config.toml
image_size = 32
decoder_mlp_ratio = 4
decoder_head_dim = 64
precondition_frequency = 32
Rows from block 3 of the text decoder, named by matrix and row number. Rows with one number belong to one neuron. Each number is 128 + 24 x the weight over its row's rms, rounded and kept within 0 to 255. All counts start at 0. Numbers have three digits each. After the name is the row's rms in percent of the matrix's.
# gate: MLP gate (decoder.blocks.3.mlp.gate.weight, 512x128), inputs 0-127
# fc1: MLP up (decoder.blocks.3.mlp.fc1.weight, 512x128), inputs 0-127
# fc2: MLP down (decoder.blocks.3.mlp.fc2.weight, 128x512, transposed), outputs 0-127
gate.133 099:091133116127134084125118159144133166133113069128107129128119092113138088103125179086132128135075122170181149063145100104153127119117137124131156137131183149141141141155096126113122153129174159099139114129095134101116156136135120165179163116143080117107141132129116133129147143125143133141101105117152120126125112137076129138151120103135114124150142146158120098121124127192125110087118
fc1.133 100:089180124114070092118156129121141143119146138085080134102135130100128103108105174087156111098093086134138151151131139103165146121124130125157122112133144117099157124134161090091134142172126150169136136104103154119133170105116137137133124146167073124112113137132098141124142137121168139139112138126128122145109126161122175083152119146122088122118159161161123120091099119186126120122136
fc2.133 105:076145159143126126089145103138162134148122149145121141153113187113108129172124122157146117161148112095084141193096128089134144093127141097109082112110133077139101136088141146157111151129150151161121145097120132151127136085152129146107107167094135125161110109156129129142105152088132162119128162119123153142122131133127138166116141157102101150085122131115126125136109142121159151148177
gate.134 079:130175162103105142089131140155135144102108153129112179158150085164124091095122097083132130141107156115120090086190137118145147122139118135121127172130166134107112151089122158114143161149146120130130163129119102116108138135161148142120109110098158153121121144098108113154134121095137160105100114159106155092122116129186140081130137111099127111097146146138126166154134151108160123164146
fc1.134 092:082083116148111131116140112137117081162131145117160164128131115137121124104094112130083121130116150184070165121128115162138138128122115093158105143138143133134122124180093162159144135087128126131165163082112132146109108162167121123123174085103103110127101119112128148127126126140110155138134110143139135187084155122139144136143140125104164146080132106113139088099162105105117133154139
fc2.134 076:168077120150151137106127130117107095139117130104095122128092147098119066086158121106140133116115120107115142143156085137076162153129122122153115136137147136129144109121103113151115084119121125125085147156118119135137117155090176148173113133202121137118127128127100100173123140104110104119140147136099150106123133122127131156144109134144177128085134121154119204134132166111126143113164
gate.135 113:191127143139130125138122146115137098108101136122118148125147182104127125115147192144149164144121150099099151138162096096154115143154117104127129151147089107132114082102146166118147111140111102146150144137180119127144156104125096136095104125127132099126149105128118118108114104144141110159131092158103131154126120085121173136145096132075132188127107145151103115161154064128126128120100
fc1.135 111:126121129126120140145120111144135103155147110150114154150133167086124117123124189105108169050139129099128120099167127106159135149135088096125136134130110162144127116117141122134193153115146108152146164120171141133124104156118145134148119153151133125114144114144132128123143156103136105153116122138075183118154069095120131067132120118104122148163114092124077137124172114125142123124156
fc2.135 116:118113119146136128122148119162122130112169121115122128142143081148116143109107097132091101143142097142140136187102109125140117120125114109136111130134104130121104139108081137139168135105130183091121159057100171150127141125152121104103169118136114178119075114111159121148104141168157156132111136097152140143085136143129109148066119119159130128152114164121162120163091140138133177137126
gate.136 079:161119111156123144134151158114143103069117159075153133117093130134109148138106153154131119165149125116101113126126141117096094145142069150117108105139138165116138156109121176180118180093116126131138127069147126126093120150105161105119167130133129124161168129083112108122139145142095133145120092126120095122123108103162161128113129136146127112138133154082188095145122112145140113117159
fc1.136 087:136152086146149145173134180116157107124098135086148143156112122157110132148109140119158118138161142100139116113129144158074151130150110166130122134144133173137138126127163142117131189096107113139164123084131119128145150149086147098103164165132128145140132111107105137113145115138130139127153149152120105100158106154167181120098156116117106147127168153083151107150129134148151101143188
fc2.136 100:105140097150127125131152192137138129157108117114089107128123112155123116170132125109125143136132108118154150165138087158087142104154120154117108171092104165161147114179160133117121161152127106141151141143125150141133128178111095093114152094135170160111150102151128124112142098170135129155123135107162131127125119141096140138138135085081169139106090143158123145180097156118159105112160
gate.137 092:155177130085166144134148128136129115112124131138123106134126123122149141139113112112171116042078136123122098104144151139164134136112102141125143113125136159118090128132067097117115113123165137149128099170126125144133122107144180109122129083135157113135096131121133090139154158134087148081177105138136106109138171146150119152087142086175096123107150133137129137121134140130106106165151
fc1.137 084:135114136199105142107119160143131141111160167124146174110133088100101127128121135168154083109123147136182151117150139156116130170119125165157092106139110163137150131160133093135145147121111118173111141128109143116120083146127141118159090131125107160122148107093128111126081147118104134121070152139130133117157073133145130130104089112103151122131108166097128135184132131107153137105122
fc2.137 090:144162162089132146172154104098151150094119120098140144130178107137135139162093129140109096105151113132113107117118107128127109133138118111084121151146086089135164099148118153124118138142136081120130143131114149109135070110146115075116151109088117138104134164085165092106116103111140154093143107158116145112152145096177154161087128123165123138142120148146141168113110123089146097133144
gate.138 097:130115133138120141158123167119146141112167098161156174184137109102132103133164091111171167152125148111119121106141118168127165104109143145138137105144127095095139143096114113161175129199133133127149086115138159115133100110158138155132141153093136134099104132117109140139118123102142115113069129125119147094129120123136102105154151090136119110085137103135136086129108147083111182115125
fc1.138 097:112126097113113101142170139085113081111156111126172109153157160126116111159131099104129130161128145106143165125118104148096087158136129134127098119052143114116160140170164152085116078160157126113166130148113140094113150114166151130139127102098101083099147136099133150153136146118144148135119126133125139124095121160115135135100151097145099123121089093115134111091139144154084142136128
fc2.138 090:183088146143127106106130135176112128113152135133144121180082134164099102094111115152138124127124117135142132119157136119129147141177120113101145143146148139132084145132076174106119132113143118104115140163116147130105143137106077128143111103047105100148136125146083104137126167125094111145099106111118122139113101101099171136173120140136159151123126137100112158137154107162106100143149
gate.139 092:136143106108128133117120116171116129158141096126133138129173147176111129127153151108075158147128140121079158121107161109133120133141124159116144158131097154176148139150142078115078086094131141136141096183132151127131127082119148092126160119124129104113121161125156104105121099163125176127125096153114173093137154111156123120112097105124086116150137132177155135134138112173102109126129
fc1.139 094:117127150127084105136126149115163140130155092185142170122113106139129147106141130124146117120121125127113096098126149177145117166135078113111142144094137075114114123114120091144162121112132148079131140105128130079171124137083155119132125165092041104116098143146103090165123117115098129142142143126130140119158153141108095140168148147140148115162148104119159114100121118110141117151139
fc2.139 101:119119147125141127101089115123142178161141139150104162121161108188187173103099131126086126146107124141119131134119147145117156124154091113143136156080110183159131083147149104124173123134122124141139113131123115148105136116160128128138144131101109113080166158098118115138121145129096160133128172112120162130110133145131110144157163096139132132154115098127183094143117075149154115118156
gate.140 113:150171171125143158098111149116109111150100124133153146112132145157162093147142122092159184168110133131084094136168127150154150130111128181143115141104139130106128123103144127141145117149106133128170131153152102105125126155145078157122110082073108111146114144158112136122134140097130173118163111128150151137117131123117143099177116094180108137148110145143106120158119134107084112162099
fc1.140 103:119112099163116109099122136142134130123141121135118104149147128131175152153131137131100101105129109141105148144091071137126129140081129120126184158124145131181179103114099101123108141145123141109169130129122097101107129149116172132108137088106103110098142120111144126114150147141129141095171155140146126194115129159125117152126142119173100122091120107156130165130075115085148113099184
fc2.140 108:130102108156146069107134114135151138110176118122129091145153130137196168144112112123129108093130144142149142109156132136105119160104143130177162124098124120162134121111131156093101161131130141091113146165131130104135124151126183116113098142103108144096140111093151129147123152120122151146133155147163140144129158144124145110102058173149145178129100153141141169109089112121118096110139
gate.141 143:113118103097169162145151126108126114109076087130182146116140139094176138119132126143143117130142126111134142094143131144102105144178120123145115115075139146138146166122154167131139081139146131127132160143128138100146165159083070163135110092101122131138163144126110102122119119154154129158144133115145122105104123114095092126153118124166122102161124125119082124136182152119083111126079
fc1.141 148:131132098108134134134128122118144126145104083118182146101161110114132149126128089122133122146125150133132117118157159129137151121159109115124143070083129138129140180118165142145121117116179126164113137153143143113127160134063068147172124119094145110139127102122128136145128126165146123141139156134159121081161134097093106112142115130125133110126120140137110149104214144134090066146126
fc2.141 141:126146162138143150148143117094119143111112137191140132164128170137103106110116160125156133132125130109147096153108112127129112114126121103142136115167105128093119101110078094148146132108060153133168116094125097169117113090146122093087154148124123117109143123144124149120161098158124096123105106158106144124128178153136116114119134081111117109144180137118138090164091114116181166136154
gate.142 103:108116124136080114125092140112094140126161125098126154163137158117164103186165153124145150108146196135139147117106132132152128082105159117125114167106142069084139099145107153146153117141149130120170125133117168094114114128111134153124156131124136153082120127147111114103102117144132159160089117095123100127084123165120149141157123145106114166128160096113126142173129137129149136172124
fc1.142 087:129151150087134101097092089131167120135103117103141129107114096085164125097133120102137157139102101163142133141137124155098097113104115178124152102167099145159126184117119115142128129131121135154095127097127109150160174125153165090164153113162140130166139120125115107187130151139098152080130106131143128135140132108146163120100149107153157105120122125131142167102179112128115086116132
fc2.142 085:120106123131144116148090166145109153136114097146104126146130104094110109167168176148165155150103087189157160145143167126138130139089123151110129140148137140153128135132109070098152108138110117153092117127137108132160131159082126119102125133137091121133131165150096100143113164141123125118102148136056154118150167130099121112110162151133106150093135135139080128120123126141138135085101
gate.143 059:093109153101185111111151101100121099159118056149111187165152149138147149115116146118157137094102126124112109123130133086110158144122171133134118135097126081112171099118139141132093162125160177113125103127135142127140150144129101107138098155098148108144126164095157141133125154096118159138159088145162116137080133137117153102088121126125103148144125131108132107151140153131099123162141
fc1.143 065:107109111128129107064138127120146147099114131098131169177116076110104134115093162145145133132130136141134161130134158093118115138156109179118120119123128128114141140171125131133126111154167110121092083086137119148121135122109135087097126119112137148135156139183181155122119151130122137137151188127131149077137078121119125131152145093105163098121116144099076142143174146159107124139120
fc2.143 062:149126139118107127115143139149133122156115136149093142168109091096119118124152166112158130181145128119113077141198120097177126157101131186116121134122138103127103087110131149108135119113064132126145083101198112131153153126161126131134121165151136167151092115135108113099114117122113133148169139137120133130135081130166121110126146115106153092117115104123128100147167142140127121091132
gate.144 096:125147128107142096135149126122177120137182148096112123133166170153122131122173111131121121167116150144127132129108098079114151092118160143099131125154080098146141121103099126129119154136112111122135093142101158107137131139130132135167119119176131125086115094091114135145145147148129202140109093134149124094115143140146150134114149125093106118104128156130123129183125087114141091108057
fc1.144 102:130119119145094129143093126145076127092130099139137117111141114135152123110104142158108126144128153115115173100125145169126107127146135103154135127145145162143104132138145137121138122136118111157111162139163172169106133149162172113134141093069120122118132144116194148099082097145098122099145139110101178147111159119104132144137134132111140129135161090159133157205173147099157109139122
fc2.144 101:108168117116140136170172154100090120167129175121138146128134181150119134113117128158128129121144162115154096114098125153120110160175147115135133142118122110139106145127133129129104133110158123079153148057159107166130124167143142111140130100122109137136089109067150121115112148135123159130143150125139122114149074134130103083114082123122120110076095136131095113102109156088137135123093
gate.145 065:169155109142104107139134159112142158102169107138159132134140125079196144100161109103103118136119139122104123117109116122155117112140143128097144103133146100121121143082147161102113092126167112118135147131120162127077133110129150133152155153084131128084104110128078111116097135138148149120077143114080129091131147167123132115159139118084088136125136154133187126136168156094134127116136
fc1.145 069:161132151123124106149170140112082166103155096139130182127110125160085127115160110155101105143112096131138133117106110131169101154113132124088111128120121060158124124073109106130151118124164113095112136127108128150135107113134139126158078126122109097135126081142122146136148144154124127133136072100172115086117104112095107096115098101102156129155130173121122133109132149106129120142176
fc2.145 067:150103126120116134118147111119105106130124136112123144135124150132057122134089103156132140146160096169124157155134138118157133115099087120105161159112078114155117133119107097137199157121105172134091128146165151141141113145129100088122119132137092142135122138141166121149125128157153105150145106103130125131129130112066101092114083119149161186149163098111113146153091115134129126112164
gate.146 072:127125085161063132168125114153122148133127121172149113124115139130127108153157125116136131118160140146127149135118137189109113095122128118112125114099157166137154131088086149082115145112111106140166115138145151145138123119113141128125166112105157137103137138110113127091127125084165075097144138150071082135132128142108115116119127186172109158118127145137146118185144173140172121114126
fc1.146 070:149162147074150089146116071117143080123125137152158092136148143129121143113113133132158115091148078119145133150100096176098139119120146179149119115091133097105140106118136107093148112143095131130139129114129144166136103146139136135058104140113135120103125092113153114165082113139122117116122150175119132102136153155182122117108113139159094146129116140166094132134170129139118143152142
fc2.146 066:089078109090109115104159140111142102102084149060118161123155123112112133078095112114125112114128154182139126107112111101168114148159090155157160129123147107152119114144157146144126107126144135116121160120140096131172147121133145114104108150129113140148125176105108133134164120118116124143137146089162129127111136143154115157158161121116089116164181123128118069135074141128121124146137
gate.147 062:130118144130158135150143146130125143170140134114148102143104142162098175175132139149172113134125156122106129141129119145108108161086133095150132135123098112169159147094104169123168146091116118143174155137144122106090099112150146185142125128125105147132118135139128119105131152130094112155088150120117167149121091103117128164100146148082154121115108157069116101142165144127144068149133
fc1.147 070:146113167119106108138131151157115099114117102125095120133082097127114082155139126139123142174128174143077145112143115100112115127150138133124093128170118149139082143102113108137112157128119130109148120104148121152124113104113055113132153107084109132118144115116123176127079144119154078146141172105162156158097091160061133130138132131123159146108153108128111135155112126152155130150116
fc2.147 067:130139148107094130132116145161116099126132113128126115149094141106111116118127102118121127115124141097085122121134081123107160122139109134141143157110132198153083147120122114148095143146134123124166113139128154157147170138120094136085147110109132112129106117146125131141135136115143103124172176112095190149076118133101103137096128132115168110088144110196118116179103133131172168131081
gate.148 114:172052109105140104130154173148140126118116113098126112124146121102098111149123119092103112133086135125123146108147168119128146110081111126126103169176136073143120102160118140100094140136140191118133109175123126140125142101126121085140152113134114114157140128101129110144119138152102125152093138140152152125086131098192100109111124101128134133153119164117098155121150135120156093142097
fc1.148 132:098122120144121145128124150133096111090114120141077119124159144127140127143133140125094140134116164052115155144182160110171098145139174150084112127116129112120101135128143129146142055155100114130126145097138135129131160147146114095160158134104123136116130111125139164100154102112116105153193116128171133106127053129151134120128153089117129129094097152118136142134132156095128131109121
fc2.148 109:117175121143101154121102145126111112143111116118071108153163145131148133170124143139114139158107173051138119136150137122149076139147144137092159154102123129143144126134153119150118085145111109105153143105130132105144163166138146151175103133139141163113144124131101154094159114142145119168174124125147100117143085154157119152111157100107120117095098146117155111162134180098134140105134
gate.149 070:150126132132135119150133105122168114087159120134133149140139154156108171107141111145133113150121132096154108132135124098124124155104136153163138112167158159126158161111161097140093121132129133077132093118125144126107147141147113125116179141114111061107125087147130135163114157130081142098146109120070076130106164118135117152099136101140101136201130163099121130134123118148127105150081
fc1.149 072:111127155166129135118129115143137102181144114110122126149153122099127121144107119136108102105147119099093139121114106120176105126165131099103117172095102092082148144096155117124113106150104103135135157173119172115105166112123103108122111133148150161149110128102093119116128103145130149202125093119148146105128140112094155124132100167167141143133151074172108106156094093135114162120120
fc2.149 071:171179153192152159112108123131093133144066143117096111104113122124110111087121083129105144119127092152088116168124124157144127148111092125138121146121093167119133138156191114144143134112146142136097131138139116132118084107077100144132123158174116150144161124168172153105134158124175106118142182111164123123120129108111132149116126138141114142126122110108118121136136100116106126157119
gate.150 245:146142130093117147118103110101099121098104139124087177133145117146130074117165144110104121146115157162092140095117171175155139131118123137180078140114113113070144146122154129105116116148128124111117112126110110136127119147101140150128177121131111164113153115169144145136090099135162166147104110159162129099088139128076129095164133101099106144171125117099128144120119160156143125153115
fc1.150 161:127110118180176107099138164119131138163117128172162099138100118086080151129108110137167147091144131136138133118134127116120139102180124102104202145142159124148097128131136137124125119072124134158158117119109101112155173123121133111127126137123123096147121139144148120121175126100098117129151106130120155124159133149198138152077178143156161137098126141153128131138108132093114138104128
fc2.150 188:130092087148147118113122115126144144109117134118113111142115110105103124146150130124128140111132157166118125085117128118092111163160132154089141117135121114152119084108131145115115116093089108137123126175154107123131152152087175125131185151094125166141132136110130106104130127150083122086120088120121150135122103133173136156067168175135174168176093149107107138108130122114096117086115
gate.151 074:140129116123129091114141141158130129137090081116102131165118129140116154115111101134138146082154084146137118097133087136143101094122121151079132153131129077126097105114159136151119108078128139111079116164137071118163135104124103125122147175138142163170111113097110151088077127100119131098137129113111169106159129104141153165094130122160140132141117135140120144128155146152093143142176
fc1.151 080:138126170109121138109137160126135129110137072138153138127126117119129117138133130073122136094147131141147106134116131137124178116118141100131130147132123124155105120101106084067150144164113108119163134144124132136120070151173155117126104113126109197135091121147152135109140096143105115123185124136179129098127140152097145160173129123150155129146152088141140149105101179160178102143124
fc2.151 086:127145159132084105071121131134143159084109112146143139129135119120142121145122113127119115115111155100166100121151102134144128144105124106157095127161097138145093145127149109128139140125165109169188135115097117131112143165128111112097082151143098101153127119051078133133133133118108108110082119172126143129125169100113112129147130118102168145192127144154114139128090166131135105099107
gate.152 058:107127149128101083121125094119121129143152162086109105082090133120140136110142120109152166068095118158146090156079104117103145165107105143103141105115113089090131092138087111134138167133113094149138149145158090104138072138126121135128127137138116148120099137099133138109144092140098140084117132117127160128142115133139121092117096164137100137136116119109134120092122138127102125066074
fc1.152 065:135140105172122122132158150166135195162161154124183161163157129178056120081167111149142099144138137111129134116140091150155116172109140143127122123149085123169149128131098114128117150130126148131100109121099125090150096134134156175126095127101135132136126109140161087117174137136140157189109136130107127152124107128134125115090143135148148118122119154129110122145116126115129101103131
fc2.152 054:151156146109135159103119094118140128142137162098150122113145086143139121103118094103099167106173103155158147147122101131128181110084114102088192126109116135102161137121115108106148167161109122118161112149146149135128131121071122108113126109096108151124188094110118146123116133155134136092170148131163148123101158123130130143149094138121159186143116094130103132129119124149136095102149
gate.153 067:142118128087138137149136159125129139171144129130082126131142141138076152141164135152100158124135104127175091119112121102091149133138125125142123166115130110151076083124108136104143156082136131172120137182108139102144102107167120154131111146082166157134140146152132141075152127139136120132144105126131145130101106078149136155068157151101137145118096133148116136111142151163129105076118
fc1.153 072:103143136138105105148120102061094132181154114127151111139132152127193089092147194137097111093146125136157154146146159114159169129107159110149157135137136123132152131123084105141161075131150127132106173107117155123155106148135146156151174133155110095125159122099150127126108130122135106128098109136156155146125115139121150131134132122107146122101133088114097144133134172152155145121159
fc2.153 057:099081101184136108139155120090096128135148136106094128095114144152165109126095146103125104091132144165116202080120138152133110138160135123094111122140149135117206124129116150113119122132127123069137133117137124118138130141108122096116134091161115133096138107089152119167109155143099137114129124128170139138114117159107139104103097105127078129150147110116131161116166131121127167153148
gate.154 135:136120132126123127160173074132137123094100168089113141132088099148111109110134125141148126155108093134110090115164133096145129168162132167122163121174108110155100098131091173131137142133162117125114084146115137129128140134104095138119183137139102125118117095098105109110109144146174131168114122133141131129095141131178084107126107145097140159134116130094117144117123073166121088149115
fc1.154 124:149118147123146156113118155145136106165128120116128127127154101129120110156127157150138133160135150117106126137121159152085134069111117100134079125113066164153116152096145109104122135142114145134144129088108108148140091100148126135136131144113089118110123154176123126158163108102117105130202114110118093134123146124134158139125160085133105116123144141166193107107169115107167177127159
fc2.154 134:132118100117147171117102167160140113154132145121130130107170108094101123103133201128131146144152110106138124120092151106115130089123133168134185125109147128134137165113148107113125115144107156170112094156131139148152127131131100111119126184176086144143146134141106115136131081087172127196152138126120077142156147145128096171145126120112105135120137099127132127152136093132148113133155
gate.155 172:164137087137159139121150153106129122150167136131175146127102131109129131150131119139152120133129175124129128140173107151171128135080120094087115108155124096127128138143098148128161084138103125136169123108121164099130115124112173138139147135128102129093133143159117122135108159069104186154141114118163128103113129151105167159122148147116118126126152106079140080086173140088120093154139
fc1.155 174:134110152110076086116153115137168170116110097083114197142152165137107130108143153114101139143143114142133121083130139123136113131097101176105133132103147111100113113131089164161156109150121176112123131134138084127144116117170094127106122146115107123125135106089078160144160114137127109129126123167153128125149120150154122105110123107091135146105130193078124134125129138130106133104085
fc2.155 125:119143124126122122110092097131157132070085146149101154149121106150160086133139166142099099117153101147151167141111146107091146087138134128141144088138124139094141127130072160135138092125109149150155122140165110163131172125134117149110141085156129166119128137116077137129132171133132122127138191114155151126132137128141129142147156129123138166111126136090091153146086101098154177109114
gate.156 084:128095145080114115154088125167094133102148093109125152129143120116113159136146150153111115142096108144105064132162148124125123130150133105162139110112059120106146103133142162172109157144158110099174120166073153132098169121123139157114108122100120122132162137125139111176162145124124137140075099137142124117119108159149142108128155127132113089115097149109121121095104131111123168159137
fc1.156 099:101127123134108062188124131109119116114106113127128116163111132088126150113110112106075074152082092096160130089145141083128140126131132084155108093117118149156117082131097160126122111115127108112125109134126115128101111109148148113129122131119131123128157084107136111100114119139141118105108118103119132110135106123093165114070165134102108072142113120159093143123156089110164149146153
fc2.156 090:148108104118103167118113124111124107115100108092130147100134152129117124122161122117102151063100145125133113116096121138089101103116160147073115096116133134128108111072135110094113140142153110137127105103123156108138144129125081122092129103139086120146107145135124118123123135087103148159123158135143112166088131105141123124154081092123172132132154091114113072139082099148084086154151
gate.157 138:172138131159091123106104117081096131114142137125135147135109139151111134156180128141114165122142136155110106097128113123132101125163084123139140090157160100107107167102127122115104134132104086151146122128165144145132144122143116118146149116175120165092121111140104166149079156098108159168149121116157106152089109122196102124137116089150141128113154070130099155153139130163128142139140
fc1.157 130:109122118141155112143127110113129068170134143097166106153158131147105123167117149083109147125162124110117140151141118110140086137098079125096139110101158154155095119098093154146138154102105085136127126099156177155122081140131121132107155124144082142107146122133158121114105169100135119070150118097154137149161166125142115123131123174142138138123161151145123131126102114135083093112106
fc2.157 149:165144076180122152128130114125144085100109116138118156110119136173140077123139127192152126130099090155126107146082129159104120136146121134108132103133137102145118088138117100123133111080128116110077106110116170121147144156182129135149117155148147127158131150145107151166143119147154124118134138141136111133101134126158135140105132128098159123116130094113111125120121147188151178102185
gate.158 111:161190146128132168129157161115156145113155173199134086144141116139122124178185095154129096160129136131121129126146137109144132129130098146143132151135132115140150128111135109115145138155160112118105125161101137121109152126124148131140138120148173120077129089155106154111102138126142139163142101133138135110087118182169119130130161125103097135130155125148069155154117144155097103136089
fc1.158 137:134100115093111150165147123114178150092113134167129126125096113167184120109164172083145137138146109115101134124133135114087089091114079100111108122096122092125089104114134122134122090127083099115126139095175132138155149116149088119104153120098118147101144133142132158132145130133158123094169106109130106155114164140113172122139157117164124120146149096149137132133151161147099149116154
fc2.158 117:127102137171161137146107159146066096153127168138114091088136117092106147150139146123108137138142127084155149131100142128139179160155180120144170116135151116136129156150148084098118109151160110122132102122157120100136098090095141152161119122140144129155159086126121128127149090138092086129094184117107131114145120089130124140086139097104161127109139122114110088133125111116153132123116
gate.159 070:140173109124116086124147137145115124152177168103161088084152107128126173118153151146157123110120099174104150176121135136116186153119081129123163127118143110160109124107090132118142128145144151141128149144081124134163117123106097154096143130111168117132130130110132137131171125150150108132081093131139138115143141142099132078142129152150136158166090143147144093114142099146094158114099
fc1.159 074:102135125129129151109130148152151122164123183155118128125084118173118117189108126181112114167111144117121120073134098120176107112153146162121115131107151158097156107135124162178112138105137094144142113089107096150096169120148136117076157106127161096096131149165128158113091141144120170118102152148141134128112112122119112126104146072130105140133119147133133111159115115112130157146126
fc2.159 067:142129084120142107157108138135115140134085119115141107123119110070058121105130170120115147136181131111153135133131129106139116093122121130143128117074156133115080066143149083150115147095120108157093116091098142163098175102117131113144101135119129100123115105148146131117113126155110162125108071175115082131127147108140139125159163138135129139166117140126115132140159123130127158087136
gate.160 098:139139141132129120130103121114193161121155114116142163106126139160149158104146125173143084136144119095104107118082119142106129164131076136141131171130134131130124102081127144146117170099177093134114160125165111116142102124082129143135139153096125163174156127092125123113146158159115145126103098124119132130152080107163138141148104135099119125140109171134152180165145122145118088150112
fc1.160 101:122078141104183143134104134108143135164123144120131088130122119120097133139137110124119133116133109099122096116117128128122131110174092156144107111132137160102115104127126135095127158090142134164128075115152081099154143161107132147099126139141114085135124101121128158167164164156144171160176129139141136165196122114133161117147144143113134124128125176144134171125154082134120089084102
fc2.160 111:127124136107139120148110138119113119113130127118096100159095159142088079112109149110112152146138147086130115123130131125149132108164140142101135104170134135085123147147111190130114130124098160116101087159094097096130151115116095150105149120165139170119092142171097176168095105200113136157177144095137129133107128121126154096119151111112138092094107129124112159114134118128158154126112
gate.161 093:121206157161114130119151129146104127128180120100113136110125069167131123139165126143136131134092135117171087141114161112154147085110115145145124155118121109139162159135141131120140100110106108096131139149086176093129139091136117160115077102145148165115144104133113097116101099116083150166115158101106152116116118141113100159101138158156137109129099128119128123133107107142128117093088
fc1.161 102:097137082135124163161115147118124104143141100149125138090088121116105138151112139101120113122178136139127126124151092154114167109087153137169135121184141131126117116136147128083172109151150108132127117120089141134145130132111112107136131103138091121109158097172098179126134124095116136085153132129136147123104171130103152117182114098192090091142132096087136119139163140128104104118108
fc2.161 096:134153141162100123107070158156090174146155124088116081106155097117134126167132134129119069109148121144084147125087081088104140111105145134142118112102126111120121125105131117151114124177121150130136133110150114137093090137112118117139130154092102111113135147126181136134115109116135133161126157098133106085156088122171149124188106101093126137143117161111150114110115089113123126144127
gate.162 077:124100147140128152146104135143165137165163110140112102122111111134136126153116089139130120088134102127148107136141148137131131102122155114104135147126131135107151159037123151120116091123095130104137129125148152146122116135142121092139150138113065135105077138135139152150137111113124118167129137120154141145096131136158061147161084123149147135131134182082105115089121107184110076108124
fc1.162 079:132154138128140130142084105172124100132120132151120116126135185114151117141102087125125162141105139109132144101082164116187113144138168107152170102094144105122109151115169143135112129163124113148164138142156125131105152090125139112134177099186129133130100115108151146130109176124133186111136074128153114118155130140140146120142090100143140129132125161120174104102090128128123130106088
fc2.162 072:155160135151138155127128102125166117147103137171135149122139133120169151127133144076119112139107109098082108147088138088105113145142131132181141149104070157129150121081109117109124115103107085160095146173155136143137102109146098086112139131151122146083144128119157114124115143103134100159140166109134151145138149135118141107085142112151087098089156124130146133132160155167159139094141
gate.163 105:165155141135138149113095120123093103100140161117135120110192118138145136167186107142153098125137181114096085113081104100160175117143133138139151177144107148155140129109128093113133152141166130125140121153112148102116127141099130164128103129115107126111146164141157081095128115152109140127090156129121134130126121151148138134110099138100169127167161170121106164126115125153141074131110
fc1.163 103:110160165143157126083159125162089086138162111149129121144145144114105125144135131159126104106070164140141088153081126149133134183134143181147131126094124144121143145150147121092126154141138110145105126147127151140105140164117164128125121141186143142136100160130124148151077120137112090182087150140121160109118118119140112144131115138126124121139123149161094119143082123101168119099088
fc2.163 086:114135106115138123090143141116113128141154141162197142121107138108129101144092149125127128130120127153137113150117108138141118141113136138117096163081139147110127148155106154136169109131117061164095147150134180166137125114169129114139154117151129080125133123114152150134130183102116136140102093111122163052133139135128109118189148121089130105165122110105139123163090153137140106160127
gate.164 127:135149126144129097118084103100080079117185118171114129169164126133128132151144133152098097093143175096122122107113127151155151176133132131164150153165103135113165137125120143124161128144098160142117143144148149128113157162081129153134143128122122125100114119144142115103092125130098120172093143139128159167098138114144139092142115129127144172148131133131103126150081103176114124131074
fc1.164 089:140149154159146138104117100143127101126110140112160127135169125091086146113142118114149171152097158148145130108097098136084154123122171174151162103177131154106139129132092115146118148116140110119111110144100136137140123146114134180125097168090142146136129154079131095127106143088117120171129134126103158094116085117102130116145103133122166118098155159166107126127066094134102127154129
fc2.164 105:118132132112133092153107129139077135085141118111161142148130095130117129092127100104117128137117136158153156122153083148083090124162114124135170119148106142135118134139085149126095115135129098089131129146112136153144165171128122160120135109078141066150115117082087135171118144139103078090137092106085164132152133104116156113107088126155135111112117119114113124160127123135120141146075
gate.165 073:090143104114139126090115180142134089140099128122139097125095130135129078145106136108135118184106134126116121129143119106122160121103159146111149101117153155144107110122087159149091177165118128122130064118165119079081120093136113122115148098133066124097138151143120115142111141128123138110136124133096146127078107154144171142112080132120118143146129126134137153079116132140134144156178
fc1.165 073:085106100102103122124120149123118119133158140162141126079129123095126065151138100140127137111112134131089138151114109150101145114160137171158178163126106091117126146148115138101125120145134126131132145112176119123132152153145133117117146151114138137111145125136083123139130135109139130097139168112152154112117120117098070084120088143119169132091083077151128115127188096109072137122161
fc2.165 085:116141166132120166139114114126120126101124171089083134113110093176143142098104138123103149179169137127126168118114129120100142121127123151151062138122117125103140107173133121102147158128092104107098113173093132166122121143110131127080062165150144156126121084131154147105091106140125151120149110091110131133114080155137112174132156104147131118124128121101151131116116143118131096127101
gate.166 230:140064136147130122133123148151130124127142116144120129114105092146126143138100122143120131124138131198145168090131136133104081123115151128153116103129125204134177110114103152104056105108148119104149122154147081138129088108125107113136155087102098113145153116161140156140120122136117098152111122149113163125118113083114139114123161140120157138155137122109152181157180128137127125102106
fc1.166 234:170114109129142106162135140098113123131118081137133129122098101159121123118117109129125116116116144178160159105144136128088093144151131120158104123137069167124153123109105171095088160119160128092135103156144102122130122110128106135124157098068105118151137098153144139112157179155144096143125119124132139093129117110107109138116146110106165128178118137058156171150157160140158128126118
fc2.166 234:171134137120131075133132111099140129136123073119112134127098111093151104109142122071131131158124147170119138074116111137131118178133126129132124136161128160137147140075063135093108162119157106097120133163106106104102136143113115104157182075153117119162097118140150134129134177137103102145076116122133101104099115106106123113148125152106147136143115111117156144134137136128122089093111
gate.167 085:120080120134160080134115116169175144131079150132100114117101164121135173114123182106125129117156118164123194143147158142075087118142086157072133109105106104166120096120133150118123121127166098111130119160170114119154132120124093085135130141118135130129128131137119133147107132116123146145154125093158129152138130125119123134124137159110170073098122129105145110129151100149109146155149
fc1.167 085:159092115137098166171140149124113149108158114126112104130136144117114098128117115128136120098155164106150093169143120151051139166116184131128122126142108108114134132098145110119129143146143107153119111155157152124158112100111134147118179163125155119133152143115138092066116122102133113078102117132115087127099142152098134124113128110164089139098150136108121152174118123122179079125145
fc2.167 063:090072177133126140116141141106153118139099129131112133164093119168115119104119102143137162094123063140126132108183117127161129113115106114173164123143160119133140085075113120110126137129143127126127146083110149150108142118135124148154119126150106085156134131160115143112170162105177147110117134109134152184102121150120130106120068155073120150122144115130127137094117148116116146128146